config.toml
encoder_arch = "crnn"
model = "contrastive audio-text model"
dataset = "synthesised sound scenes: up to three everyday sounds over a background"
train_examples = 26041
gain_aug_db = 6
n_mels = 40
hop_length = 160
input = "mfcc"
spec_augment = true
win_length = 512
tokenizer = "word"
vocab_size = 93
loss = "softmax"
embed_dim = 256
encoder_norm = "batchnorm"
encoder_activation = "relu6"
encoder_depths = [1, 2, 1]
encoder_kernel_size = 5
encoder_stem = "single"
encoder_widths = [96, 96, 96]
encoder_rnn_width = 192
encoder_rnn = "gru"
encoder_bidirectional = false
encoder_rnn_residual = true
encoder_rnn_layers = 6
text_encoder_causal = false
text_encoder_width = 128
text_encoder_layers = 6
text_encoder_norm = "layernorm"
text_encoder_norm_position = "pre"
text_encoder_activation = "swiglu"
text_encoder_mlp_ratio = 2.67
text_encoder_head_dim = 16
text_encoder_fused_qkv = true
text_encoder_bias = "all"
text_encoder_qk_norm = true
text_encoder_parallel_block = false
text_encoder_inner_norm = false
text_encoder_positions = "learned"
residual_init = "scaled_by_depth"
optimizer = "soap"
beta2 = 0.99
lr = 0.0034
beta1 = 0.95
shampoo_beta = 0.99
eps = 1e-08
precondition_frequency = 50
max_precond_dim = 512
one_sided = false
adamw_lr_other_params = 0.0026
grad_clip = 1.0
steps = 1600
batch_size = 128
epochs = 7.9
lr_schedule = "cosine"
final_lr_fraction = 0.05
warmup_steps = 40
weight_decay = 0.5
adamw_weight_decay_other_params = 0.01
Rows from block 3 of the text encoder of a small contrastive audio-text model, named by matrix and row number. Rows with one number belong to one neuron. Each number is 128 + 24 x the weight over its row's rms, rounded and kept within 0 to 255. All counts start at 0. Numbers have three digits each. After the name is the row's rms in percent of the matrix's.
After each neuron's rows are labels from the 100 texts, of 14976, where the neuron reaches its largest size: "fires on" is the input token at the peak. Only what is clearly more common there than usual is listed. The data: synthesised sound scenes: up to three everyday sounds over a background.
# gate: MLP gate (text_encoder.blocks.3.mlp.gate.weight, 336x128), inputs 0-63
# fc1: MLP up (text_encoder.blocks.3.mlp.fc1.weight, 336x128), inputs 0-63
# fc2: MLP down (text_encoder.blocks.3.mlp.fc2.weight, 128x336, transposed), outputs 0-63

gate.29 094:114103151120144128110116122150135157115115103121143068121160111153125155170142117146090130105113086124126124099086115145175154137132100084166091121128136146107130114103119119183157175171149126
fc1.29 106:142131098156151130144095167115126113126089118118157128118145126100114125106121105146135109153098134128113129108161086153097154132143167154128148135143120135149126130127121124138123134062097130
fc2.29 097:129120126120094142115135111091094106158098113131124155102088108065158147171130133130123164145100148165103143139112101153169184146124129152118083130125149111126124170124129146160153129097141151
fires on: "hum"; "mains"

gate.224 089:120073158123116131141124137068111127126152153178143127112151080111121150148145115108124105173165110153149105167131118168143055111105122133116118123147152122140154136090132154162091120135111134
fc1.224 101:120152115131121132164146137123135143108107116143079125149137119101109119166165140136137150123137147082121129148097103130086106082138161180172175103108165105147130130148085107147133153135146150
fc2.224 098:126141117178159112116090146146136147155114054115151105137118151112138143163096146167121141151113152131102144124132101114124132127146118115121145119117145176109152149157125149104159177140124128
fires on: "<end>"; "car"; "water"

gate.22 091:137144120155112117131109143104137186089127101147139123171121085115119092091148136173147134070134103113115117162057100136112128115148148135101132117117146116121124082092178138126120074142123099
fc1.22 088:138142123128119117090152178135107148144156102095124147120113162138155137103138158156112097095148121151091126157133134124118186157099151165127148131159149120160122101128132161151106096145120118
fc2.22 083:105147160150137120107133117155132154167128146154147122111087097136116125106133117057123086110104120121105116130135105073157155144099144119136156144124118129114094103135134148096124161121094142
fires on: "frog"

gate.323 098:127095142140123092160124114108106111151162101164103111130142107107132153162110143135128109185123070102124110145203156115117133109105157142161083147096113142151121123094108103111153135121063075
fc1.323 111:088133121084092144089136157109133153106103143135136105093144130157138192104123148099130145167160102101114133133085089127111122117093184112118179157148134149109109204133102116153105128132123090
fc2.323 108:121178124108136147098118097101136104113152143117089162146139114172116153113112113126166152155140136120141090120086115158150128084121145115154113096098144078134126176130116109179136117094135094
fires on: "<end>"; "glass"; "spinning"

gate.5 087:094094108109169134095159147157162146140140077135111168132132125128090105134129134114120140103131121129162087136122107107146108121142176119152124151123153120162090111086116159125112113090123114
fc1.5 081:125140118141149138169154145120132080189116124110116139087128108170123108099089174097114092103079148148105134127114115077117117132087129155168141113136098155133114124135121107144128119132127105
fc2.5 067:154112128120138136117137143168122128129143166119124111118144108097116139098128183113167107127105103143100136099137145125115118124148195108117148120139160112116124150106125164151105153133135149
fires on: "clipped"; "slam"; "thunder"; "door"

gate.332 115:158139138137150125141123159164098152120133140105116134154117108086120100101173133086125113150071146097123114118148129106115137094135144116152152088137153149154083151146074121103118105117172167
fc1.332 114:128091103144127055134115154124141108131136133149135144167082113101089135117118106094156115132109125058107136138162080124139132113156130109106083148152131133152129158090148131114101106102099114
fc2.332 125:086167160128109084168110116079111108156139122157146132129116163166104111125109112087133097155166093078124175130140144107083162093134099147130111146161149131101150116141128102100111158105113112
fires on: "hum"; "mains"

gate.246 092:098167120115142155110146170147092141146108120108114127110138116134136162123115080121155124087131179154120108111159118179125132109123138126091118119115143100140169131159134165079125178183148120
fc1.246 091:134175124126156150149110096108079126126146149108115142077106144145122147087121122138141075150109127105151145133138116128152168138131111161114137065126094113145120145151182150165122124151092121
fc2.246 072:120129142098153120114150104138145140126131120130141167167134141117134110162166138106114178130121127106142125139109136156114140155168131151098133092141084104184123178147100119139133141175124113
fires on: "whoosh"; "sawing"

gate.276 111:117154144112123111096137139126124136102126140193131134117146127176147128109084108163115081127142116139146183133125116165165105089070085140113166106106133135116139118114116130125185181104159118
fc1.276 095:128127115128131166129108143184093106150127114116149135124139104164140104112139153122150153141132124127153079129131131142089168117168119157185118139123100117143102149133141102148123088101130131
fc2.276 114:156145091090138148101128096123116193148110172171133113133103119150123141109142139099135138148108134113081149163138108110137111101126098137149138134167199179120113121136108127163118169132162123
fires on: "snoring"

gate.142 093:163105131133170135085174141140119139137129057116155112139070156125127134107106103095131162127109105117139125104155095124139095150107115143187116109129146097081096118115120142127111155118170111
fc1.142 092:120120156114121112130133112098125083137115111096118113139141094107149093110131130110103118096136128139144121072148113116169164170135105115159117146120103180133108070167127129145147121060125108
fc2.142 100:114150162132104118157093160172108111138092060121118129136156086094108126110125134124139100122135140087143142143118115137135126156135104103146102134127092176142141105154154126113127172093097129
fires on: "quiet"

gate.272 097:137104144120151133127095153146110163149149118152115168133126060159140135098137114137137138148125121113133095134127111123130142153124136113087158134140165163159132139112154138125154162109109090
fc1.272 100:093104123143162116105086147131132157122088102125128147140134125148148143118140121144159132114161156110110093111187115114119162099147112139164171137126159139072120151131157117133144136141125076
fc2.272 083:161090169136108145138104148177121076144094134124144130082110119094150170134091171124097122145146152112137127111161140121127084072132150133104117123133118122094092151122076123103111100167149149
fires on: "bouncing"; "ball"; "drop"

gate.303 093:124161068141077153123124128096103096119155118102114105129128127168145128116124149143107111144094161144192092105107140117115132142092107084162117078130129142112139138116121130120116108141154138
fc1.303 095:131122127093183102119131087150095138168129086103108133161129099102095152136115114122139138126104085149090106118117122107103125075122130131129106145140134109111176129102161126148114138109068138
fc2.303 087:117109109120098141091153138146101161126105088111130107144137126119143116124116140187172161124086157165172145133134159118137112116134124093162098118118152111111142160108128148199170176127120110
fires on: "hum"; "mains"

gate.33 087:113157123144129131144125113145164127091160090110139120095151150093134137122127130130100104121139120113077165143119141129136092109120162116119145138137125101152125102170094104123148105168111093
fc1.33 092:187082138119129139155172116114159104111143140159128087102124103153122131101094149163133140119141153118118135106157109151126115158106143126159154133136097120112126093127150100131166117098139148
fc2.33 092:160174096129142150144106118129096129126167125154148160148130126114088148122110102090071106100159119145156101139133158099173134151142167130103105153157118111134171102136129147103158088148113131
fires on: "over"

gate.174 100:148116136129131078122126136141134114158130125168123096078169112145133083144115143121122075105138102121101145106139151128140106144162140158073146136104134096147099095109102110134154147103119128
fc1.174 105:191114096155154133113153110178137141129144130121133163080103100151090073140140096141107115095169114120120145156115132112104143118108133162110099139127103102159105131163107160139149127101123116
fc2.174 108:081156141155156140148143123160107139124115121121102129154125121110138163141151178120161144122107092168146131125122105117125126123129142126118073134064119147113171134130130132139102140152096083
fires on: "over"; "stream"; "chirping"; "car"

gate.227 085:124119166119126121110136114118122122089106113194055146136137123148140114131100138146123143141102112138120115068132138131131092131141129139183126128135116120136117124145106092115140143114156125
fc1.227 097:102144091136155127164165134128123187158142129099158113135139124127116137147137176197119139130114133142160120134078162123099090095127141138135144131128139193143128136116081112138085142098170087
fc2.227 091:162111127116170113123143154121140164135156155104142145167092115108135133101106146090145119118130146164106163106126101159114109144178145118103143103138102134138118170112114123124080124124150126
fires on: "then"; "coughing"

gate.189 081:114130151176130133118161118111141129126129170123152127048134114118129107127128126104134122123113144132145134130088126127106131150131104152121089094107136142142156125163099153121125093078137112
fc1.189 082:119145095111122100088105126125137150127114114161132109132166129155162097135161138097104125110144114085139118120143165115154142139110124132149134153148114112161145134067098123129161131112096109
fc2.189 068:174130147127143141110124120138098146115139123141159136166134128111167096107112131154150101121122115136099169153064126146151095132167106174112134183118135086127151150165132101157091095136111148
fires on: "snoring"; "then"

gate.21 087:096119152123215123140134156131132149130129100113124126114139134118117116110102154147135122108110150103140147110094131139136104151132145106115090148145154162160102099069118137117150150094106134
fc1.21 089:159115138207117140127116133135166144189114121112156147164113107139077127182124126161149120121098120116163125134116104115146118182186137122132137106144135139136109119108093133126132134105140121
fc2.21 076:170102084114103140115147123095142126159150135077147118136090106154139132111159155158091118115097167136092105118133128122125117168119122136130183137142112130120123125140092164148110123102163153
fires on: "clipped"; "a"

gate.138 101:126100130129140131124144160155146108159114137089151129170092157149098141121116122188144148169125160132134119133133150150121111127142169130154119168128145117156152174106071148135134128102118116
fc1.138 103:098115089132130138128125164099131121120139123137103087116100122136169133164119147118101109164162123146133154098109159120115113134093149106139107105153125125119148113104105132131139134153138130
fc2.138 113:124175122113172133111124080104145128144151144109107112118088148143143108138133112083150123134134162127132133125146102117123103126079113112108111111159158122157138091128152127136102150148140128
fires on: "<end>"; "melody"

gate.125 093:148122108135140135137153107141093166145123108131114128073114107111163103120142138158144111132136142114101158169129109144115123138118152132147120146074160116120122107140145153111132135130165121
fc1.125 098:140133106085150172121152155133101134116112141110194129127165094134105077161134092108164114110087115102121132145097125125119114157080164145123156071128111148091145167097118130145126171150144109
fc2.125 083:136122123128149142128166120155157147154126179142132150107144120128140123117151100168118139108113124145128143143097143142139103092148094091120153077142118134118141168125138148113152131143131134
fires on: "hum"; "mains"

gate.238 089:146153114178123172095137110113104171102139132148145113121111146117151140123092107130129174180158108133112143111162121131133135114113105138156106139135131156119147098091153171117123121117127089
fc1.238 081:098132071116106127127156111143127143124088133111118118128150094146147155079102094170157167103143131115162107127097119124189120139129100140113124141142171173079182115097141156113151138172120151
fc2.238 076:100176093134092097159096169108125137138101131136159084131127142130123112149100115155118125112102149053171079124119146124149071122121138106130183130128152157120136117151107135149166102119086135
fires on: "then"

gate.183 102:156072125130123091113158120124107130097160161131130151127106088139101108113120133119133113106189127138132106100146111121132132095091127182091120106129127093145111116132132140114155077140163153
fc1.183 090:128082115129104123107130173107140165111098108134121138151113149100122119140160154104081091136128155128106213148119118133128106134134164162126164165122116154194098120138148127123112134102111124
fc2.183 088:122167112119104132123116131151153143124118137096099098128119114186135141093135120094102135116150161138114125123158103122137126103139146163106093100095082100121093148124127105131135131139145124
fires on: "<end>"; "muffled"

gate.141 092:177115134123111110131107135097110171196116146107142121085115086174126104081127143124200155196101125153133179113152120187138108163105132106106126129127172149104138124122162144133144133085118141
fc1.141 100:108124154153140151126125145154153131131108108122119152085131121135121116147125155139125149151127157120064129118145085096127131175156108134143164083135158147112145124137126172148146068127126175
fc2.141 077:141147168176096133129120135097134117144128102162146163097095087155191117108141139143120086144130118169117114151129156087077141125125141167149133114119136079120134102103159133138131132106102111
fires on: "whoosh"; "spray"

gate.273 102:153164138084164156116105115111109163122133115083146120142134102091121089096116146155140126165154128141132106089127110119116126103147141118093139160131121110160144096158149149140113084119142129
fc1.273 105:116135123142160108110119145110102128166098153137119124128100116108132092091127104103123090112139169111145104075118130133137116104157127126161145153109146102141108128129166121150129193138114091
fc2.273 110:158142143140109130110098134155133089123164098176123137136161127142123138153127091119155136124090108164151108141124130105160103121076119107131128099066117143107113125130137124092118143128119169
fires on: "over"; "whistle"

gate.254 105:128121107101116119107094144110134128172072108171107152132114132130127105097135141096127097156142113137191163154118087117191144151114125107112142132090148133137101132149157124129137159137093147
fc1.254 104:131128135138100098113120158095103104074116154154164118126068133115106094124142112155136116166147116106140120145119137114098133121102156149155116141169123122119151132131146179171131180098156148
fc2.254 101:130130139129130167140119144135122152171077170183138115125146126067098126100136103142119114118110156102134155154176092133141136161093119150130171138159124156151127132159117108124152156127132140
fires on: "clipped"

gate.291 131:131141138123120116143125146158151120159118151150131065102117142165137114129102096139132115176089160117119114113128123143132117173114086121129159138140144122134113124164158057084090141070139140
fc1.291 121:122142090136124126121108111096130154160148111142135114151141137116110137113121135092171145085123141155172111149133150096150153130117122144083111091100142170090138170108178165106122109127148098
fc2.291 145:138133138117158120145129117159099129088119164127118144108126138103124146095107120139116121169189114159113120148114155145146106116104111121153133099122150126128154133100117139104119146133114133
fires on: "snoring"

gate.8 113:074113163151161094115127114145134161144113118169140110172121108136115141112156120139105115137111116129104161133149087111178149124170128145133156132154157187113152154093126094134158124079107129
fc1.8 122:093130113139118096158162127127137096108127102138138072146130104164134119114163136130140110096149108098129124114145131110105144120094133109099079112151168085078120092090123114122176142097097117
fc2.8 119:110090147135081175158130152135165131148127079132115169151107122116117131146116088130137127136126145140136131138122119177150158160094141169132135120101115176146097124135082132144140149138163135
fires on: "then"; "<end>"; "croaking"

gate.168 123:116121155126141150125112136093132099166103108124110121125148088128135167130109131133141132114137088123096103133096134142145125118142105150121077088170160121155107123101129155123148104104140146
fc1.168 121:159155114075132128109137136133101105095131114149159086142132142166112120179136087125136157113104126122118138115123179128110113119122148150118160115144155148054133122133149127119157135143126119
fc2.168 148:144112134140114108100147093114107108126123124151088154147171119086148113154062097097154124114130170131123111149143121155113118167120128140104109127112130118111134085146117131152146125105089157
fires on: "snoring"; "knocking"

gate.9 087:127106101123133157111163127124149133114107131083109142139073123069111154080120154095124116131139202119101175109114118150150106108127159155124102135143156095158124126129153135081111121141087118
fc1.9 089:142136072117158086153081136111111072133134131130117125141142115141128131115135114129150119121137190106170111133101080078139044137142136149134118142155126139132133125126118073172131125110176191
fc2.9 068:128133125153175142110087134122114141120121145107132132149141199161074130114126096112118131158110149068133114083137115099108147105130076097159051151100111130156154149144118151108106106124162128
fires on: "church"; "mooing"; "buzzing"

gate.28 103:071115156144127148137169084099096099119114104127112136116135140133111121101132165167143133142150133113173142133095119103152159107121105131144104135152132128091155109079153139163107198140133111
fc1.28 096:152124118149098159109103158109116136141128152156116133182134159152105107151101158135096105131095178134103124175138103120136150155172109120143172155137151125107116162157146108129116079136115103
fc2.28 101:101126125121136134128110150139100148173094116123154107110111122104148100168154169157132109099150119140124129154137143126126157125178129159125144138133122096064131089175139153087105118126139137
fires on: "whoosh"; "sawing"

gate.25 080:119084131115116120149101124147168146150149171118076098146183128152081138175168168103089158162127137141130113130131163156126123126135164130146131130147102119087159136100095131125137150116093138
fc1.25 095:168091136130152107175144158148151145140202121153130100137089101125085144165113146135135142164134139127154087133121152131123149123100126109145142119127170162115129150120126135138149099148091169
fc2.25 077:130132084151124147131147160120118110126139122105157147117093104159127133147162132153168181189102145155101098169094128117126128141120162107128101138127129158149145078118106133161174091134123139
fires on: "<end>"; "explosion"; "in"

gate.186 093:173127111160050130090116105109135151149118137125132109162101152102118130120128184099155116084116158116151135114169130145168111107154138135129149149148095132104115175148127161159097115134087126
fc1.186 106:116095090181165148156158142173148106149119175126142158106130094102138138115118114104108142141123147121129086150136089132104096117093145137162112136121132128075162132161132085099125129094152114
fc2.186 103:106090199156121127129153124121112131129106156135137178104096140122152165123129148116108116123157152131151115132115088112143133129176108146093136185118145137108160116143172096093121091134152139
fires on: "then"; "whoosh"; "coughing"; "drum"

gate.318 109:130126070123114098111135138136112144150103114161160154131106067152156138153121158163131157139116123132132138053086141126120154096129151097139134124103151139126154201107130128124150115115139120
fc1.318 098:141096099137132148123116139100117113125158130066125151103114132137115153114119109136098152144127153128119095120106193149132114151122120134137121176156171131125096125169107157133142103138099115
fc2.318 095:123115088123133112110144137074092111126115111156113133124140100134131150104098126092134139118124108127099103148110124050097129104147154115125146131115173100130121141129080097118145122119133156
fires on: "quiet"

gate.1 125:160124093120084170123117149136156132148123105163167161126100114132128099097155158128096118179116173123133159144117106144094117150133146131118166162116148130144128083092126109144127085102129165
fc1.1 117:065116151144121105114128127089111141166176122136106087131126113154130107134133130105120156136123130150114136105111098122156127115164109100161100142108138121125167140105148129158098143120108064
fc2.1 148:152064140125110142132150150162158129128133145129110175144115109143138121132129149105125156161118158160143134181109142168175115134100111096141100154155102133078127140133124161190126168158147104
fires on: "hum"; "mains"

gate.221 090:120153144185112151138111091120164146091130130157102142106153154103130110142101128138110145129105147130145092092136119142141074098168123151120140112151101120111125165102107088142165162125148142
fc1.221 100:104162119134162137157166143130154147147080154143112101130127086119174136081163106120122109116135149152148115154134144110135160135116155096115137156128172126119158067155149145162124126118145111
fc2.221 074:172136127139115084136101167104155147149106124111162148094129136102128139118138143128104112127111157146131124157122121121153128133119116105157153134151130128117103119120166139131101113137143124
fires on: "bouncing"; "hammering"; "slam"

gate.265 114:166087112142127140099086153120121129117117131125117145087164119115109130149166114141131135077130127127179137117111152110149093099153132144102131111123169116170105132105157082142117117148130124
fc1.265 110:103142123124187093105159149120135120138183103117123146117123119129106108119115149095124125088129110114106139115109120110126158123148082074115107109173096114133117137127094116142080148113126136
fc2.265 107:189122125135162120095125101118129111150127145118102157102120116158126108111089121143089110134144125108121127176130121147136118180130143105145107115123165119105112104116090134155096119106091125
fires on: "<end>"; "meowing"

gate.184 094:111113132109102161137136138097133144114145127117136072126072107131151099177113116159124128120057146117120131161110128144142143168145122133103126130147125115101106135132125111129139073123147155
fc1.184 091:090105154079116173104133148118108150137137117105137086133123138164129096141082083153135131075215111109114119142099170105116125160101091113116122113139186143105147130137131146126106131110089079
fc2.184 083:104156143066108110144140124121108094110137071157155124104142085150134117126116144157107134103164108120121092122090119122101132175108129106091137147130127137125119093140119175159109128117127134
fires on: "then"; "barking"

gate.134 109:124168136118095144121103149127109166128142152135169180127119126127141097135143103186162152141122141107152145145174109171098163102167115074122150125140178178149110122121138142116160150136117160
fc1.134 099:147072097095141133129118117153127153094106092138148085138132102069111102160143153105132117124165148137155158163138147141139120175131116137162152123169157146128061165151164104166144132075165144
fc2.134 113:138085124138120110108172110139094149114101168121163113155109120118100110140134103127130107115145114135089173115107151099107102102094096116145086119138151084104136149158097150147133121130143139
fires on: "quiet"

gate.4 128:165080108135140138094117132134094114127121117118138126148133140116070143141113133120135114148117105126112138152180143086140126112151126104135128136135128147098135177145128095178110151124116094
fc1.4 129:126123110100139167155137089131106139117162138077128143163119145145096172095117116163139115149115107159170086132128102127121122110117085102132158148131068144163120175099156151155100099132116099
fc2.4 157:147126143099086135121139131105125087123171107152106159139170099170146121123119138128141137089132142104129112102153158137192156127194146155126125111114092107115129140129171112133110177166116115
fires on: "quiet"; "<end>"

gate.143 102:134145166133110104132134109137129110157120092185152119153146098136128139134134139107095118164095103131119152135106122139102087147132089128166156120147139137117137084148116150143095106139174120
fc1.143 105:156129132202073134125114155117099109113125172117134097145161163146132112142151114106136065114119134122110097111138117092138117103114168127131103100132126110124119140123139154120120107090107119
fc2.143 104:110167112088102149101110115171079121120127153131119116139145126085152158164117120162132114163125100161098175133162157123118132122104131122150124134189160144105173107131134113156172133125119126
fires on: "snoring"

gate.330 094:103142132123103159143124140134150127097114087146104101121184103121156128081140139110127100157147149125154138106126126202146080085068111137152157168172173145139130131137101136134158158111138140
fc1.330 086:150096127104128143101100131186141126113115090086112099100151097085120178168114126112141129112151106144114158095152124150147149171117126134129096106116110087156131112133160104107117120139165155
fc2.330 078:127133122118117125093112100139139086113098145139140084065141131110119065150149135119127114132126113109122097117086081155132125146102133156151145162149146133151156098192122117193164086127145101
fires on: "snoring"

gate.317 091:078122135104117134129121115100101143082142141132179099135116152111118130133130108105164158101139122115083185113106150154096115133138106119129108114115168161160120165127147123141139116108108102
fc1.317 091:149135109130134112165140106108121183114186129140155125135082142153153109170130139158126120128122145132100127156082098123103133134168099131126099146169135120133168104124094107102124142164172107
fc2.317 085:137097145162144125133109133069105149135124101143185128144128136127103103126128135131118151102105183151104180119157091133099145122096118090119105170122163130143140143131117130135114109126102100
fires on: "quiet"

gate.281 118:101153134118069075097187137105175128115124149140119128135129122113104094135083128128132119101128144153132140102117167159107127112085115185111135124128133090098094153132136115060122119163171100
fc1.281 103:099124153142089155128110138105115114165131103134131138151084107119097070110132148104123124137147154129172115115140122133154099102099094116123177144151118123113120114168133134104093162154134139
fc2.281 100:144102128085090139134121122151124117106158144137141155111108092154125120122115063152134125108164118092146100130131143114166139153144115071106158174147126150147114144119113119107105119165122124
fires on: "frog"; "whoosh"; "creak"; "coughing"

gate.154 096:123112130147153097129108147109167082178179148118087101116105129100107142131101086132112122113078138125128101130114091113143175103122101142126153148123137133140113107137136165126110131109102123
fc1.154 095:116105120138107120147145117097118119140176159127148112133120156119166137106144086085114111106093099092171119128120130120114111129106091137107152195121108130156134158127120100174105172121093134
fc2.154 080:123147131149124141139125095182109102114118112123146103148143135115123149152128117146131132099123117103183138116137149114151140098135120139159105164110096136124105125095141105092192166108134185
fires on: "over"; "bouncing"; "door"; "car"

gate.157 101:133149081100165177110117116105103109109101148113153120147089096134104121118131087088115127161121105126131141121148136132099153137100158132113125153137125082098127095122132125091144103107146133
fc1.157 109:125147120130113160151151095143157156158165125119115140171089120176130141141138122117150122095134090126121171117153119071113146112155112109109134145147138070134168111119128110123117131170106137
fc2.157 112:102105123177140109149132125142121138120128105120114142149136132112083141168092121122130100139110091115154122097127124111105100113057137161106147136140168162128157145142088103131099164138135143
fires on: "reverberant"

gate.2 127:129123089112069151111119155146159098151155107147115085120134191119160129094144156135122093159133139125116107124144116104085087129148118148071159154119135104145109112152097141146126154148144155
fc1.2 141:114117121096107133128146173143162139141164102118110121174126126156121096144105113140114102125113147115104071130158088119135121106104104144132153122134136163164124113134142121106159080132108125
fc2.2 142:133141126119107187119130069166117146135127144173132107105182140130164148096135121146139108086146101139127143115158121152081139132108122123133151115121121092152123063117119115091121094088125171
fires on: "hum"; "mains"

gate.244 110:129139191138154116132105135134079127162123118121114134107095131095110123132114137167118143097114139101180138118158119113164160094132129142149107132147117150118123132129187098134124173084129154
fc1.244 105:134150119112103165139113127109139102099123093128111151104167108123160135147175138111117103114103155175101108116148115126136163136115126158094061106129155130074119158110103169162124182109106125
fc2.244 111:136126110114100095122106154100126147125107115155134138134105121090139145117100113169159150129109156150138150165153159089093198146127139134100070141122124164109129149093087152111139127152129102
fires on: "church"; "helicopter"; "melody"

gate.208 100:140128107121132102153137105123110144116141139143115148133129110123160081137134130134146152105102147102169094136112123144110154094121135120141126132126163133131141138082120134153135177188133117
fc1.208 118:153157138154108112167097122157113177143175142130096135145175154130120113153116123119162128136100132149109119124131105088156130103142118135131132136139117164132113176088132136110116162117130118
fc2.208 117:168141128079133125161118117131154144152160142145145100152132101098151179127106148135147117112102085110119155123130139085129085165144111119122102121123120137129131109134116141118153131117109149
fires on: "whoosh"; "white"; "waves"

gate.20 115:139124090118105124117162107131079136141137065168125144119154096139157118110130155147128143132101121091130114140129098137132128116136118142147138139137128164143142100124164119154112137162156145
fc1.20 110:122139123157145132141127073141086148107117100110131155158130130076092101091103179145121119108148111117135123113106132175139139145136086141141104119152116148196106119159108153094131129127118154
fc2.20 106:122131119109133114166089086145115088095110155167126114100090171139079125137101085124129161101139133064132136117140147120157080145121125152130164136143121148108136103153150121105124189158123143
fires on: "clipped"; "buzz"

gate.230 098:125112141140149164139085125141070119129137158167187134190150133156148096078156110145111108145116157107105126089119086115128133096105178124116064154146140136132122092138150154125097124140129156
fc1.230 100:159132079099073137136121138136104145126132125120125135137127138163150085154157116156134109149093139123162109141141119141128132134114133135091128152191146147146090108105081123132095116115093126
fc2.230 100:141114145163089139132133152118118140119139101121127156135158139137132115120137122170114112113144131129164102137127121095119122086118151082128124124139160158106107129133110141155163226117132142
fires on: "then"; "doorbell"

gate.305 093:113123110124159136122163073171096170149090119153148149125198143138144130152163147171146128127116108153155114127152141201141148088135151134132142129136133138115117134134138099127161158142124115
fc1.305 092:125116149102088108165106149153139175097164149152062101106148112141165127123121101134132114110145169155157093151140126100135089165119144100117134108128138146145148119087160181087118094150113127
fc2.305 064:170127121156116085129158155108111129097133148158142112145156085155111129137128113115164171111118132147092125165078137150122124124153140106148095139116142146130121116167148145134122150135143102
fires on: "knocking"; "in"; "laughter"; "room"

gate.177 103:143128142131146088122113140107098096155114152112148168165108179137131105133148115061120135134100130120148129117121134162109123107132109107135086126107117138131120087148139150108096092111091128
fc1.177 103:123087136104137116124103135140149120093158119154161136179113124173158110114110092153140124120150150121115108147138115122124115118138105130112135158113189152104099144142145145153096119129096119
fc2.177 098:139085136119163153114166088086090154106111141170103163135114115157109137139082083127091133105138152127137171087114152146100156146098140128125117137156146146125096119143120106126160145143140111
fires on: "reverberant"; "<end>"; "whoosh"

gate.124 087:120108131185188126140144093114121133163106030090138119084125133123118120130099163122104098135130127107167108063122146138137176129152107122127119103129106129099123140138125094138150136135169149
fc1.124 092:102078097145116096150123111156189142114117137150142113158132105141140103121161130149141106138160119091134110101088167132119111158111167109125123162156135138135114147078133187122112122137160117
fc2.124 089:100071136121125102140137123119090134165100158117126137115130134111153168136129155108167109153133107173138113110108119188082154143108172130107128140147166101131099121073142088183125095134127107
fires on: "church"; "bell"

gate.324 109:129091119105146133136121122072144171126114102132106144107125097114093112092150122142179160149136130131083105157124125138167179139109123123118141128143173111183138142097094152155151147133103117
fc1.324 116:096114119150142145117111130087097129136153119092180091099102160111129096092130134180158124129130130156096146117120120129124124148153116160157121098173142132166159114110176177131150120107131087
fc2.324 111:093158161110120140124122099122064136098154107151104145158154102112103128131121115128119154108139099127120099116080162127167118123149176109124126181120082093094144155146130137152127133137123125
fires on: "whoosh"; "typing"; "spray"

gate.282 093:183118103151116130160120127130151124135157123122120104132120120150104096142089151149131152189105114127141151136136168156135109153120148104120144105153132158137141099073087051174124116091176153
fc1.282 097:173127096162097132132144124131174126124169122119126169120109102163175134152095158149133099146110103110128103134131148154138110114112160128149140144166136123101169140124153086120097093153146165
fc2.282 079:125119078143192105092122118143128085139088097130142162109103158155155077164103119133136120156126171141149150092130158148121124156117105094135112071093126144093130146107147118124125106111152143
fires on: "<end>"; "then"